From a checkpoint of a small masked image model.
Model: encoder norm layernorm, encoder patch size [2, 2], decoder layers 4.
Training: 5900 steps, batches of 96.
Data: trained on patchworks of several textures, 36250 training examples, 15.6 epochs.
Rows from block 7 of the encoder of a small masked image model, named by matrix and row number. Rows with one number belong to one neuron. Each number is 128 + 32 x the weight over its row's rms, rounded and kept within 0 to 255. All counts start at 0. Numbers have three digits each.
After each neuron's rows are labels from the 100 images, of 14976, where the neuron reaches its highest value: "responds to" is what is common among them. Only what is clearly more common there than usual is listed. The data: patchworks of several textures. In brackets: how many of the 100, against the usual share in percent.
# fc1: MLP up (encoder.blocks.7.mlp.fc1.weight, 640x160), inputs 0-159
# fc2: MLP down (encoder.blocks.7.mlp.fc2.weight, 160x640, transposed), outputs 0-159

fc1.485:224129148118113179099152222136062138138092178126137114173112136080107119103127086105122172164098195114095127105128123191087122104138171152135106110150100115131117200127098122098129099135111138134104047133121135119137113114112140135127089023101157158090103133047078103160108091082121147143086133162096148136126154121130146159154141193128163112134128136146108120137105146108180136133136140142129127124064120150124113090142223144140124090139110115086126163097142180213160088120130107
fc2.485:100127190140133152139160106097124102104148100148139131115140143114164148139083165136112088111128113055215104124129164088155134144105114124141138127127134174160136120090159105149130143114093132115118185126162127134144220120122119123155127250115128116149133130146131140147146147158122106099135118059148111146109072099103142089140141113151058110081139104117122129127110116153037125124146137099123077129133114097136121099114025112074135134148085084164131094223182031128170154154102153
responds to: orange (75 vs 45.5)

fc1.46:140122126164139054134183092170125173131127122151155137189100069095098106137085121141111122103119149134109169153175156114186116138138108135105161158115122169124089146138138125134119084153035120096156177104190084156134200158152112117200150136155068133186156154134111071178149104157124113157128167148090121112186086107133108123164116162101146109139160065092138090135129146136097146119125043144103120168122074103102140163120134097163128135123124090104201197056109139159163127146095109
fc2.46:180123130121133096129142145166064133128077136182139147179084109127132092119087152171140124084127106131149154151192146135136108129125142134122155111136154156126072140127135133164119143143018110100127181128170071117114101161133135130165137122193116126191141106094096085163158128143140150131115114190102131121151127099094128061128117148101165104095164073126145113167150092130122130164154071132126100162121089092109156097096097090107129135068176128112222216113058200078113101136103175
responds to: purple (79 vs 45.5)

fc1.501:210128104142127131111101140103010119109140223117120094115144154116147142131113144127100130144133155066160128089181165132137121146065185114140142124110141145167089120101119112101124114133129184120109092128154107117129118150072144136129106065098162137095127142132045129113119146086152096205060137138129111168118121123180124191099146087152130136186137159122133109129107111106121070158172129142113174117147102140124141084133148147127101067128168072107145196119096194209120081136132155
fc2.501:124117167073133155110144180141196094132076042115135134153096157126136152098064101136098132080131158092218105155067135148103167116109075129157079137160089185078139170145152141147115159118106070132134187137173132138115185088153119119153142198151111120158143126137136142151134140112104130083190114078144132121125109109097144157144124159107131177078138113131109175135127138108128146105133133114127105154091195124153112108111137194105127193124116152142134070214168092040136153130108112
responds to: green (73 vs 45.5)

fc1.292:188126107170131065092110063154204095158126085094105129157105140102136153155123074121129122117147165092123130154172136164094115120116145131119107159142182163115159142168117140108118098123021134164130088152117111172149113137245140144124135187102130106111130213155087133063063130106165088068108159088119137116125153117117119077192143149137141122113113134093114126119169115145119048104084100145130052079104110142104123138134184154101124129133146084101102155139129144145127139105101107
fc2.292:097124151095124155153125145117004151078140139140145161055123099156112125114181140208130071159132139132136113101106128080143136148133133129154177084139137099105175102091174080172139161153222128087182148138119073123117139135001112128129180120174106118122108138113167134130152124136121152105142089145086131123137061168140116157117114168173113127148103106155137170118148125132052195130177158152127116139166145106138123111176116157132105145091129140138160114139123164075145153183129131
responds to: white (71 vs 45.5)

fc1.243:222140118180160174095130116156224094142123123134152129109145152068150127129118122091150118132105099103129137155129070226127109129158154154142130119121118092078162121173094133105166084127071156136099095141110113143168120109185108145121123121094110114096139133074161128121102140128116130145099146111188146121132189091133113113155149149130172153071130154188095122149128119167082122102098130122130096115093149178100128130161092149154127107138171165088137075096177137255169094158138109
fc2.243:107126123064134134140142136089082108120108063139229102130183122132144118187150093143125074132134146097126117124085200066145138193143099122107151155162107105159126156089189128191122151111147111113165133138162152150159214119099120108157136139141159119117103120116118111167136153118152137118082075163093125134077084119152131124109125110174102110132146108132137128080147144089128194126088133110130160148126069114130135137134097130100137147088040095108115190136153066016083112096105156
responds to: yellow (71 vs 45.9)

fc1.81:121159143166145116105136130148143128118136143151120124144110120084075122117171113159067137101114113107134194141138142156152082125087118139116142108171087173187170187156099096079171170145103115120125128145168076101126103068128114142167142156149141182148105185120050098203154144096116137127055226176118137142139108109139175172136112150093160140116090160042163133116119130148100091127129094138153128104103057119089159122123100061132119159136161096113148081141116083153160150180174073
fc2.81:139127133103130137161095148163080102114096115146115152118098141139129128118126097121127096110133093123203148124102146128108103154101084132143111081146113134147131070075184118151114156121085135104166151126177116125135129075113135129148124087196153209147111097120141113134176138117115186078155158201139129101113152095114178103059124139018157127157175128118163158173158169117111111195172135127120120077111108069121178145111135108088080037077171117091169203150134132086121124141120169
responds to: white (71 vs 45.5)

fc1.94:092115159141104117127099141142138121104147144131128121055143154093131152122142092118098098149139125137112130179087155149130117133155140134121137104138073157157234150129113121101125113137190108212140080122191112083194103119183127137173178117101151085072037129138083132162108124123159123072093161139142140143118137105124133205118129113107114129186150186058169149151157141122126139145103171113138155092127176121103123167093102072145144135139155047141056133119160120170116156142099054
fc2.94:157137158091142164140111151137087102132119114104121152103103125115151159129122122133161100104124089158145116169103096115091118119103090131153108104122066150150227049090180117174139141133113126146130099119154129133156068118108122128125113080168139137102104108106143116128150129142164188047133091217161121137126154111106130127080134131037155109147125146130203176177117123105144106187090166140117163040116176113115146155117137053136136089130094099111105154204109140060152120068116168
responds to: green (72 vs 45.5)

fc1.287:080135119085128119103047144136144129156143143132119113151134170092093102122147172140089094110130101099161189141127146153117104128081108135141108057161117145165131121091139130068137181147170122126184146124110079138130183070136147130140147113159169156153136151139094082187185123114126106168115204131100138151145091126155222190147107150116218149141146164078079084088147128140125137128166095103122154070142099090143143129093149114069081090121143093111139118159158046110117186141126088
fc2.287:159143127081133125141091153196090084160132114155117126147108165157147115125117105144150096101134114104201139136123096152068085131080104135137123025144140107177135081094117138114134191146136156108138164125097131124097170079075136139122138103182154145139133071098113108093187132120108108153157084177129120139160208117118197105105141106081213131119122146135120109140148150137158132136188107112115094062154122099133169122088103117099101070099152181086130158163132080055125136120116212
responds to: black (80 vs 45.1)

fc1.616:142134153108093141134159138131228075083151089132188147122102090104135083095143141140133126094106112151139136131101083078157115133095115164118154130079081109110108118119095072118113160110150140125137173135144115088138113057134146182126169074153095086142121102060149119107168152125130129158155114194164203163146164133116136174115123098095158129010116159153150136131155124086141229169136128097182135106148151118120135109075160156148147128127172164161160070117127091141141136141145192
fc2.616:112135129183126117154139180184018156156114156163116120170173147130124098159142109146105171094130113117106123152176184158099137143151169133109078112117125098153137143118156194135132110112107135140116086125168096148167128111157121120101134133145201153143156161090118085225118137106136130099094094121107100107076135132127109077139120133111116156216144083102105109152093128117145106181122146136124085138157076112103109158128076050078126112179048113121103215139135151148077069112142115
responds to: red (89 vs 45.3)

fc1.278:213140095179118109158155134121230127140126130142094132132074133086145149120157101070115096142126087074148126131139121189137131118115122137111157123084126145085147129112120102085134117108069160146167071143130088128109118092178127149106101122081135118104105180053102163130097152094158098090059117164143150147127109125159118081119138168116167125135108116158118125130158135137145042115078088139130066107124094147123133140153082163073182180149137075145168137163126146249139143121103159
fc2.278:076088152037126147129113121144048120136113162117157122101169147203127145152122105159094121135129155124112096160084155038157142137110123134144108156149169112146137115181146167133137156135212093103128170130157117162145149149084151125145177071147141138171116091094176098116153115168101138101113049097117115123147114134106120148078130131145067111106124121161115190108136122153098144111156160134123135159088127131158122072103198086152111126046100130110171185151196127036130105136121142
responds to: yellow (81 vs 45.9)

fc1.288:068120150111104097141113173105186066065139037117139095129120092180099096145120140174128136108168185116136126165154152033135136143074106098111138129136092122156101125183098116104106175116139068148181148158168123111127127154185168150134174142140127141178130151202170112111160159111158121108214104106120155126126108140113139092080110098110148132122139120074138153157085112120149148148143088114180080125131163141175133129090174136156106155068112129185134131132084084042113144133140143
fc2.288:135150122137129092126182115162086218138139195121081150108083129092111136128158115119149141146123098154147136151157133220113107136137173122142142103068158075094163048087180129124143085167146172134088128137080122138133046124086129136063095065139086126105143089172139130134098128171136141093098154117148135122107070137108131149163115158133150139153117156140145093084150099158082134146142189159142123142155154091112113158155103084096124157233185142166124149103126148204152114121153103
responds to: black (81 vs 45.1); pink (71 vs 45.7)

fc1.246:118132117118138138135155085178121146145168146140167128190090088089128120127165157124054099163158153160160131140158150132185093124172059111175143104107147164140087127128108116086131167132045129132081148130167124105135153166111126132125127128139146135138187163145093059124146129162163163226132178106071111110109065115133151103096129129096132084103126062130161093124120163137121150099183117104126123150125109131110185116159151172127109160158152108151184154104146163199088078231157105
fc2.246:187096106042125135125148146169072097170117122139110106157088111129168113135103148174139116085135073130158109135117141134109105147154098134154119060088163161169092091088165134164103187142063134131106172132098138131112112179098126128147132129137131092175160103074102081091161141139156184156156107143095126121160147127110135069114134105121195089145151066122134127101106133129163130136188142112118095128111142097143146079124116168080124082098173141146183246139126153088072086145116208
responds to: green (82 vs 45.5)

fc1.639:107152115090164106144134116143070081154094115148128113122146121128088052151166165173149084084153053088115121179131164072089169154114130082125190129096142225150142096124083109113157097092150125124177220136179144155166131174058111127107099142102084102165113150170162133112115135147057093117177127166127084149157151131129149146110162113126126152163105114115132144156166147082087185157120083141136100108160106109132150147123089111147123124103164157153151089115102066140127135065181129
fc2.639:100126082155129152102160120126184165091122134075133170184148134156126120113113083122076129073133200205145162106140128108112136098160115131127071170119145085103118194132136123132110101169154114115127061131093112131090096124245131129147136089135120166135133119173138132167101127105123159114134137055114124127105166156138144120130115125101170104130141105158126127101119085102125126162107082128108149142120154134103099151085222179088149102173186156095101133070121156030080173175146093
responds to: green (88 vs 45.5)

fc1.564:158105113093132155141148126136197123122126147087176145170121139118130105119143128138129124165122080125157147128116120173139109162122186144117152132130085136140134127208096129115167131132146069141158150122171129128111134161081099145088117066139123095149105160018147131105162117074129145140138151162138113150150185163097106208127197141191161150146120153108150139192010110140179161114096124149097138091137056135096113104087116156152138141029120121120121081126093092167154095137123097
fc2.564:090148174180132129114174141141086119122108131129136097142137156135112132111121084128124129095132150122156115170121177118147105099162099128124099117092155115179140164047114144132113146122129177125134090136187111137134136102224137125152118161108176172125105064187101115217117145161103147080107115159109119137114051129148128103116101146076130079092108093169069132034222114102093140115098147119124134152110211126145135117155119087107132131172098135144156155099168107036117136150144078
responds to: yellow (78 vs 45.9)

fc1.33:149117145118130141079131116152174043151197205078129121128078170137113096156128112104126089132144083158112134145124159151133114140142148104083160146127120176145134102134108077105128091114074100133114157118179130165124115169113120130142142068129143154129123202177134114113112128116108087131170160058084104138145131135137139231152192086202177156188115081101120125106092133186103172199116122142121054097142151117122109141113122152127115180087131153093119084077083163164136100137141137
fc2.33:117136137095127150106167152130092197070085037131147162127192130154151111122111136122113069107133179105165090100069130129104174126148143127127149119123109123100106147162137144154113153140162114126173049133123150091192131122159107125120123152104136087138099144145097105174172155146145122117069083116145136124109096166162133031138088154101157096125141177172110165119182101039090139078104139114131162194174157089140134128137132111076131110182115141130153146117189098073078160151143071
responds to: white (76 vs 45.5)

fc1.304:164166132114129121144142125150101132122121133180073114146115106163147176120141104017075157138113099134076133092057153121171144120085137118116168162099079125095167166066142110078147093148116098104107120131148152112087030122068135132169094106097103131078114117138107173129117130137116100137131139118161128107144102149117182149108171135105104187153119169136121125129135170135103078150115098135146070196115110146169179110140125160148118132064101163186121123073162085106086108232142107
fc2.304:157148137159132122135119124170230089120183115137188115145059108131101160076188124086107106191127140125048146104101090089139143105187106125128083135096126144126101114168210065077144124090138119127153117127156111109127189136089122117141066099079153097145104154140145135117105115156079136143075110110167145105086145119188120142156122127157090150107148133060103130121099137143145158135104108083151100192131132165110184166061116106140109147094095171100093138083169126161147176160140097
responds to: looped (28 vs 11)

fc1.316:187148130140148159116139132152155081144080051113139112071125119070151110131125108135145164167088116192079103130126103159126136116166111158142088125123094088112144129127066092085164079132129081096096044126092129135168156088230123147156117150125091138115160140155163135177112134142113131122165096113153141125149191126193128069136136153051161126078122152154125133123147114100113108110176166121152116116081112168116150080180196149161126069184123169093159097115109173183150151141142140
fc2.316:124144134097140118138171131073058149103135177149188130200155140100142131128122178128125128120139136091157110098145192113128119145125143125104167122149141133130120155112196165153130152123081157116114138137178146135142173143047108123148107173151147132121106158093156136089141126095179122070097130117139121126084068119095102095116124137220054141121145119092135089157121119156081183165078111112131109184135058129117091162126048094098117165115093069103120154159180027109122086116128161
responds to: red (74 vs 45.3); orange (71 vs 45.5)

fc1.569:208126117160138185122154133138216126141112089128105131132163143057139137133143145096142110138118103110095161088119088115179117133124131141133105102110076089091149146103114093125141091128076139099107141145109155144117115109183112141140105108091110120086141123069168154092090124154122161151097150169185136146130166108148125119166153146113128102103123125193084112071172153154124090083144135120134121113054131159127124103170175097158130062191210153109118102105163149255153070118131132
fc2.569:121106127089133104104116092115089069145149098140188118116132113167126099158120074090122142101125161110123099136114165059091137150161109124121099210155202137131130139134179160132123133118127124146140152126143104124171183151114130121122147145142193139163113148071147064209144130075135127117144089081122128116123126128118111086112154115164102094133131109123179116207099144079139199158125114122128150158150108123132100142135086161100129162078027096114110183157163058018087153126120153
responds to: white (71 vs 45.5)

fc1.531:122137154102116200115139182120134121107151059095126121124129113115160127133115116193112123154084126129190111104085106105101120091137143161082121123109119138169107138106109086092141150120130140088094174143119098155114149105106141164096111053185115123156113090205114177112158145121138125214211146186066156130126114141053126184068153097138132135119138142141137119149039108127174158172160147138165170142163119102102153072128123172143123113129046131143139088152137097096120176152125199
fc2.531:156112141141130132170127096110074126160101198150089110151177158116154127079098149081125152155125168139136165198128203212141136105099086125119102126133101172129124122160130144113123145124071107157142082126172170128117110126156079109169138206095134130101149172024114099168114133106113134110090112118139127142119125104189127092154193164073121163075138132119099141069165128125116062171091095119138093159146139106136094170114115120081111121148180137165126162101117146206066100099125100
responds to: red (91 vs 45.3)

fc1.121:192142153123126108110148128173227104145180132147109123110115119079132105122142147088115126097123085120153149148153078208083163134145136130110186115106145060085126106169105083119101088101083142107154140160118079087170105103121129158129101143069129070103091143009180116189096155139088108120143126133158139121115126142128123092158152119113197112128111121140139153152155138081136111112139108109147082097142127149130096134131072131130178161117170136076168050130103135204175121181125123
fc2.121:087142120101130119130139137117078095148109083119188139116154125148160109205144090174117119123131177112080126134132206006132163154093138117159121153141063123102143118110158127143125178112160141068154117134138144159108134149133183132100142066161124138199113099167172161103157130137100143084108083149106107140096137154111115155114106125121055096149132090124105151118109105089083162114055170130117137173096096091090140114100124163096143095087063130150155202081154107092102061128111164
responds to: red (75 vs 45.3)

fc1.536:058125138120128156146055166095144124097129152091120125116139187156112171152169130030093090154143112113128143098075118119095139159132126119127092103145087132169178103120124122108138128125248166155178115111106147135099183085119131109117138154085185137070069124144143167146123117116120108106113166146168120160102112144148145198137129113120137134153111197100080150094138151150143144123127142128110148084130161155141155155116125146112079110126102138116040096167214071167111205142168117
fc2.536:145119126084133178148084143147122133149153128114103142088145166167168146134122113089142114102134072095143105127076096103053136111083152132147128032124124082167180072067153158148138176118173133133118111127061166128124102086089111118099131057140159138108106067120116158085134135137119106119163064193179129128136186170134131131122157105076192128111131170158116157139112146139164139157135172128129127050182187113135150122089160098123138115111096139110095138206152082074121145071137153
responds to: green (73 vs 45.5)

fc1.382:146179150170086106133152127165106172079094106158109149137116074170135174143165109006148149163149136152052146085067116096124123134087127099136163166101121113102161155114128091075103060163137091132143135138118125149106127140093163147152074094096127111109088094110098182123104136132103101135142155115122119130130127144133134147146118111116095123141095132146106130159123151132125074175105089125171061206140100164100180158118124150175113153073093193170115139053157101107091150213162124
fc2.382:094128113135118097141088118165194121105144129161166128112081106130164126091136112087093106176141156095077115105109110105127212107140137115140111132091134092079075120133252084085133142103118104104102162132161088109107174145113126110122090124103097069140121129238148105070120117164107105162104130105166146092142182131156109115167161130124096177109177129100071126131141095159098163152117138101148093169138140155185152144048146130169100177148090118145093141094142192105107138159105095
responds to: looped (36 vs 11)

fc1.256:144157113066141168085123076129076129150093128125113145146156134114141094105131117136170109150073241145128144075118113140131091126151132167094131135106148131114159193156118177121160092125125076121142148148174190118151150102125140142106100147116126121103115117000168132148177127180081167125132111105150150137141170102162157078100147119122167140141101143091121131150109121097154160164180168134143111120102018163114074079129093108178117123144158115134140115138112137156157091103139136
fc2.256:120134159191130143137139166151147158129165173063129099130140112146113144136139099138115165117141096162141080181129217126139115126125095120084099115158079141163121110145176047068135172145085186101146115130137074090144154084206073123178145119162178186131124154241095116108100129049093140109106116093109122150115182120110128154148157153155058087136105124140109112102115136110074081128121159131129112147153183114129139128160092150093137092124076133122162105105181086109110134152117119
responds to: orange (71 vs 45.5)

fc1.202:174160129100119146134159183158148144107130173114152119084096104114147152103131119063136116142069181092099193137118098106160126124147135150152136107087098140123149169090066109106139102116081142120104087157173152112178110110143161173136128118090131136119122132012134114111109151170144148140060132129214156152132162079114154113120128123086141136115101116161062123169133148108181109112159141095182087141068127163142113138141108065119133123176255140125135095117138131149158126123156164
fc2.202:092119156183135148108143128163130119145166086106143096146165122133129124145150130132110149116135146140205106109119210076078139142151188113101110134135099113107136131137162087132112126128100101105120140122122109104206178126204106131161126095114141138143121176122097129150157153086142125115171066096129129109110132095084093117149126161159053133162134164103158100202118157091091182147161155127108135129182109129120102118123073134091152146138000099125088178186152057101098080106122136
responds to: orange (72 vs 45.5)

fc1.154:167147117146154233084146141097203071104137152131198121086129138034148112100120076100185103137094143081130134114104069124153123080202153158120118151101157116087157178206126156123140124134085151139150026122133123147179140081117133140125084077126129102115126122095144103131121109081107137131099125079129134147145097096092138174112138142138153147095133117154098134192124134113144232123160168125135108118088099125106129083142149132157132130161164158111127081126125121151148115163149175
fc2.154:116123156112140117144144140158079180178161139141137137167151128182167153145134136152096157116138142135111074146132201142114151186102109126094159132166034161165160127090126132109122116127091140120139132120156103118149176108200074121185148161064154157096112163164153097139155139128118109092111108110156115138111133117178114014120117119129099132136160143112077096102115121145128050154154154102136162207164105128141134173105067133096130091123042096128142164161161045135107125078120088
responds to: orange (72 vs 45.5)

fc1.276:189148130146096105120151089120147138168134079107117106167129113095149188125137090172131174150133190154068162148088080134137140113074093119155106137106066169151150081132086140109099076113136140125173144153093132209060118117109161147155069094114110142159132109085081114122169153116145131116176097116153142134144094083132116171110041075120132150141119118131175118150043174090094050116142101124191105139097090150116133160194135154172132140071076138167141120139145136162165132142130111
fc2.276:076117132119130125160120153083097216119123159189124160108133139132085112124137149047131098130127058105096120135110174109131120173153127124140125173160104162075097130092222153174124129142081071180107099124186096109165163121146109118166104090116139134094118115173103160185133142142135114140148243075114115131119131133132124160123137167114063086192123133071136130137147105175094104127131106135116175170115167084119171104095125135100119143107144069105134117057135138112113136198132098
responds to: purple (73 vs 45.5); patches: five (62 vs 24.9)

fc1.218:219133105181133205092170142138146103143128143121132139134153130078158108118128112095138115132137183113106157116139089182135111136123170129136160123114119093087132151163094112107139080110116127130091077119134130081131125116172111139131087065078106103081128153024132122088116122080113145144069143153169123147144154114106135170147147160150159136045134186166132130150196112175108125101159141115127117110058139160109112134154097147135134115146127142082135104114139184255152073148138108
fc2.218:101123164091129092112147107133163114134151025137173115157127127121106092179115110133107130093129127091129090125099184078098138160163110131143100197144127128166141150108173160169128146121095148109161147133188127150124211106181123120123132170125199113159120085209162125218139138133126172123146087117126127133101108079131111055100134102114103106188147066157123122126089120087113191141089149115126130150153086116135098122131128125137127124085099100115132139128165036014112127132121128
responds to: yellow (76 vs 45.9)

fc1.133:146171117164123147145129218111079073112052013142110148123114111148154084153114088157095175135125111145133117137128108117129138155139130130157094145144120135159094103134112071098120117145217115140062090111093133155135109105188173127139177148131120170136166116203172096166120117107179150136109101113096142140149138120217130121105084119082131130097158157070120129156162137099131091128156127136149115114099179143128141087118227172158099103109073101125142138131115164067104169122126106
fc2.133:138143107126131065150146089134127187061183225149115150172085131042145156136101151122134123113123113061100120121127123146141125127106156131145159131117093123115131130070164186193129125124083156158129158130159140105117183140048120127130108173151091110122134124135064141092129109133164099093121136130111125115096074090119148099149150168172089188135136129138157121105116091177114179162080141146123136170111062120127088151085050095091119150184160113144093096140118107187204165092115150
responds to: red (80 vs 45.3)

fc1.623:136132118109092146108124200122124123090189149149159132049150140139150104114139119171153133148112077139187090135165114142059110099133154151131119110149150137126125165112099188131117146093147156122114112153083116157119079168142135164107124117158166100129126084161059150144148132101190058187169151175102169145084059134096113095114105118157139109099101149152110098099130145103178113109121115102164151111140127156099142067212062154155168185083189110177132073154051106091099153140117128
fc2.623:081114162084120201157108188099113065179099099118114078118120179044096144162065155159105161083133201133106115183106156138106129133114126130104091132121097142164105034173164098137121146124130167123138158125113154113138144092101139115149105164076147123087145168115190084139156124094170112090154156114164129133117162058197126138121131135159139170126131113108093128093126114156111120121144132122128136132103153124147155172136131185147132076180143148085100201142182149139177066079092150
responds to: purple (74 vs 45.5)

fc1.370:120114149196130126075129149133108097180154109141115130117176111100101113153065087150134142102167184123066112155188167125069144163093120115169137172158199098129150081175114127101118114139099092112066047138114137086195171157173132100160153126115136145120134116203140081130137125118158112056137132074111099091121105168164126168141081175181135136044149142089169116149145115130066095115126095108124141154097196158127119135166151178150125117129067116091124122096129113112125101157121101
fc2.370:109127117096123112164162140057117156068120152141143162128053100072160086162141170180143133165119118151150138127110068173165122153130155125138131128059053132105135113112139145214130149131124148114177142130096158162107103136079117134096074146142101055088106118186160171055130126159167157133082145111087135117118059090146132083143132137114128118186122128136123101122172090140080132084101140123128143129144064145133161109172091104151108107136199117172169097117097134159222130122159122
responds to: white (73 vs 45.5)

fc1.570:145168140164136188109141158137137039118118090121104118129134112082146104123125062135135113111090142124079137127093097068091100132110106152130149132095133167135134149096091095089124122120098101149091038126136163119178101078214154158127163165132085121096137137191177087122126125152137111150139136103137171122140219111188152113149136109089179133088088178131115125147145123072152221135156122093165113112070121154123132121125250111169135124142133149119150108097137138098140132088158146
fc2.570:130129132168135143142172156170071196116167176164111147158123129108134141142148183160134132133138144108159111134179186180109121129140134127130107115124081097125164118097209130160121099125098152134123146124136084116170204141108095133149121153113147127143136131064139119143144149065157127098093098145089114124099079106090108091125124153173070150131133113118112104151115103147113086172122175159122096154181102118097078155105000092076137113158100071128076131168169032144138121143122140
responds to: orange (77 vs 45.5)

fc1.374:172113157121117195128140228174201125171088082111118139173087123090079085120127163146117123143086093133085145117083110115129116098077141151102106096092093130140129186114084118110124192096115071140086171142151115121131118098120124153108080109164134100137152122148140145167126132099118099192178163188141158106123172163122124129127168129090195153138107142166084168157111154165195184091109126138128097105104156136098138089139207106144162175119127163111128065091152055150128112145124116
fc2.374:093125146197125150136168062096066126107157135144143105102189151141168111108114147076138142128119110120190144173152197195121118133154105127127100166145146146112127090086146125122118099104104153158103074124138146152183185122095123115130143176089192145114128149051111114209155145132135170133088074132109116147128084109138134099141131163162107110105121112138110112056141161088134109151104134125125109204150114086120110164105024114058123094167164105156132209142153106152074092122127133
responds to: red (75 vs 45.3)

fc1.221:157126149094120168146119124159247114115145206132145121145056112078129116098141089072155115164086103139075172142084065200128119107136137162143091127107093136106109180158115116104130111114113072120131080127173137149149101104115112141125113048087157132092113150057123143162111107103163109129152116103153138157136145143211129103115146173142153132150099082165091129120098148127188160127106135140124108103034079172124110078121162168121144157132199097087131112135125118162145136175124121
fc2.221:085119149148134165148162156162069089120153136135152101128178147196190139132111148085152117126125104075168098169103226092138146161166103124110094132113098106112158109074129115108105121099110170140105153127152140084194158143153115126181115158107152150176105143146151124147178134150154114126104085136177117125147084083071112120145141130139095091108119159121123151134156124142098114096143133117121082190156172118156110132130048050095146148141002107158102143157204057116114113120134131
responds to: orange (71 vs 45.5)

fc1.455:208126135100159188127133153112114082149129153134126093194113153098092161152133133145079136109146161131131121146154155160119082149081179117134173117155135103213161153158085109107155134136103118161153091137148149126162129106188117115133086206109160171171070175107111116137095144139111123103102083124116103107165121149171155125105142158148125088101118083157201155097094158118096126114082141100119089093176135164074137112158094121156131145095120143125155119216115088192119166166145020
fc2.455:079133088049128185136102157083093077099096140098113118163101157114083107151128156093111097140128095119129102119152156080085098119158151130137093081181140166157112092093195115124130167127104132155102175133175159057161144133165134122121173165149183195157140125111163122151130127166104168118106115172137131090061077152119150063117128135123120098123127117126149128092183135141173135074129164150139161051161163092090156092143197102092125100156204103093143179188114115134094137097137130
responds to: white (71 vs 45.5)

fc1.332:142179106131095150124114137159128161180184126130145118095119136133175130115139113105112151148169116161207092127112170157128137099128153082149052112142098096084121061171092167093107164124108168138125086156111147183169113139226163145113112158177149133133132073177177157120057138138129093092176038082140101123104153132146134121113120134044119136104133126177129127135164133093140100154169168130162133113130141126120117128104123180130146101106101156168140182180141173089074094076134067
fc2.332:097140106098124120120113132077125080105092145106090143150140109131111137124144146117123102129120150123068146101152038116117129099106108130133204129114154155127116168137196131132130112148165073109112162130114139090100131111000115134086155177093099107109121177111141099123190135124133173129122213174183135117141088128071128160174100128205166149135129141131126116110137141168118138104128120135134114095163109131138131165151145063143120155184187072102110065109112122163176120077104218
responds to: green (77 vs 45.5); grey (76 vs 45.7)

fc1.404:170123148178122174103142176167222064151106065142124178179133126049076049148112117149152119130095131090070109118125139092120101168045122150147143134106096182122166125142090101095164110118086099130102118137147126167158173116199131152134152093164114085140145144152154131076134129133154106085223143118126128126155160150233132129122131128111122147104116144102127148171150131112125098153095083128140065127086132132111143108141183164161161144157166123115139086114149111119164130167132160
fc2.404:085106110119135106183174111115016170112148228118132130157088117167136108143139121120125126126142081173162084169166192195160122142152126134089090177145140106129140109062118147156123169130115160152122059143121107108178117124130087115167119164109154170126126125107145093182126159098151151091037055085086128136136086135155125114139154153119124127150137106130107141056132126138080166169136148155122144162155081106133081162120066061094128114178122134164105162092150111117118095114144118
responds to: red (83 vs 45.3)

fc1.573:167126136114143106108140137146181070119196093119180137112104127061128106120124078096144089096085070125118150141080111122090139111119110187112133135121134144149139170155098143093138103138063156121104147130122168174169113088113128144148163074177123127115134181192160109184102150165133099125197120090138168118120162114194135118141185142120175127127099088116077154176075170064140209144137128115172112138078142143108115146123137126171132115161205137102134047086104107064154166127131149
fc2.573:106131126140127179163162197148000151129095140138092162141164122143173122154120160169127122137124103149126118169193159173167162155122156117148156144128106124097168098124172105144117113106128111131107119120129118086184143106141123129128123157091112115163103149010119113124153127088163117085047086114104110119112156121097110076133100149139083128161139182124122122158174126149142090142123153134112127141149078112097139163091041121069133137200076126124108146131204080206119112107125133
responds to: orange (74 vs 45.5); red (73 vs 45.3)

fc1.572:109125102142143097113092121134129123114213066131122111099166108199132112127113137186108137120186131143146095171202182143111169116025143092127155187126187108163095033151124099094157141123135118095112125164152109137111122150153158111157141083155139133117131141172117178111125150126195085179197121104111113121104070157135145073125133114135113108086151166086148123136108110099107045153114088113128143116134095162127139141118023163139119135098112118115116128135085191166123166135133140
fc2.572:113119123079118162128130159154118090137054186120127148144097126023110153092100117153107131121140127140156134108076093219063148120120122120140120111136083133073137112152202157172134157113128120099150132144116179096078137138067098135131115197127082060120108136177136112128100132162133155084114158155132139122123124094114137182114110139101137151130151164155132182149183115141139179126111123130128111134087173126147121094154253105135099156121184169117110094117097141062124054092139115
responds to: green (76 vs 45.5); patches: two (54 vs 24.9)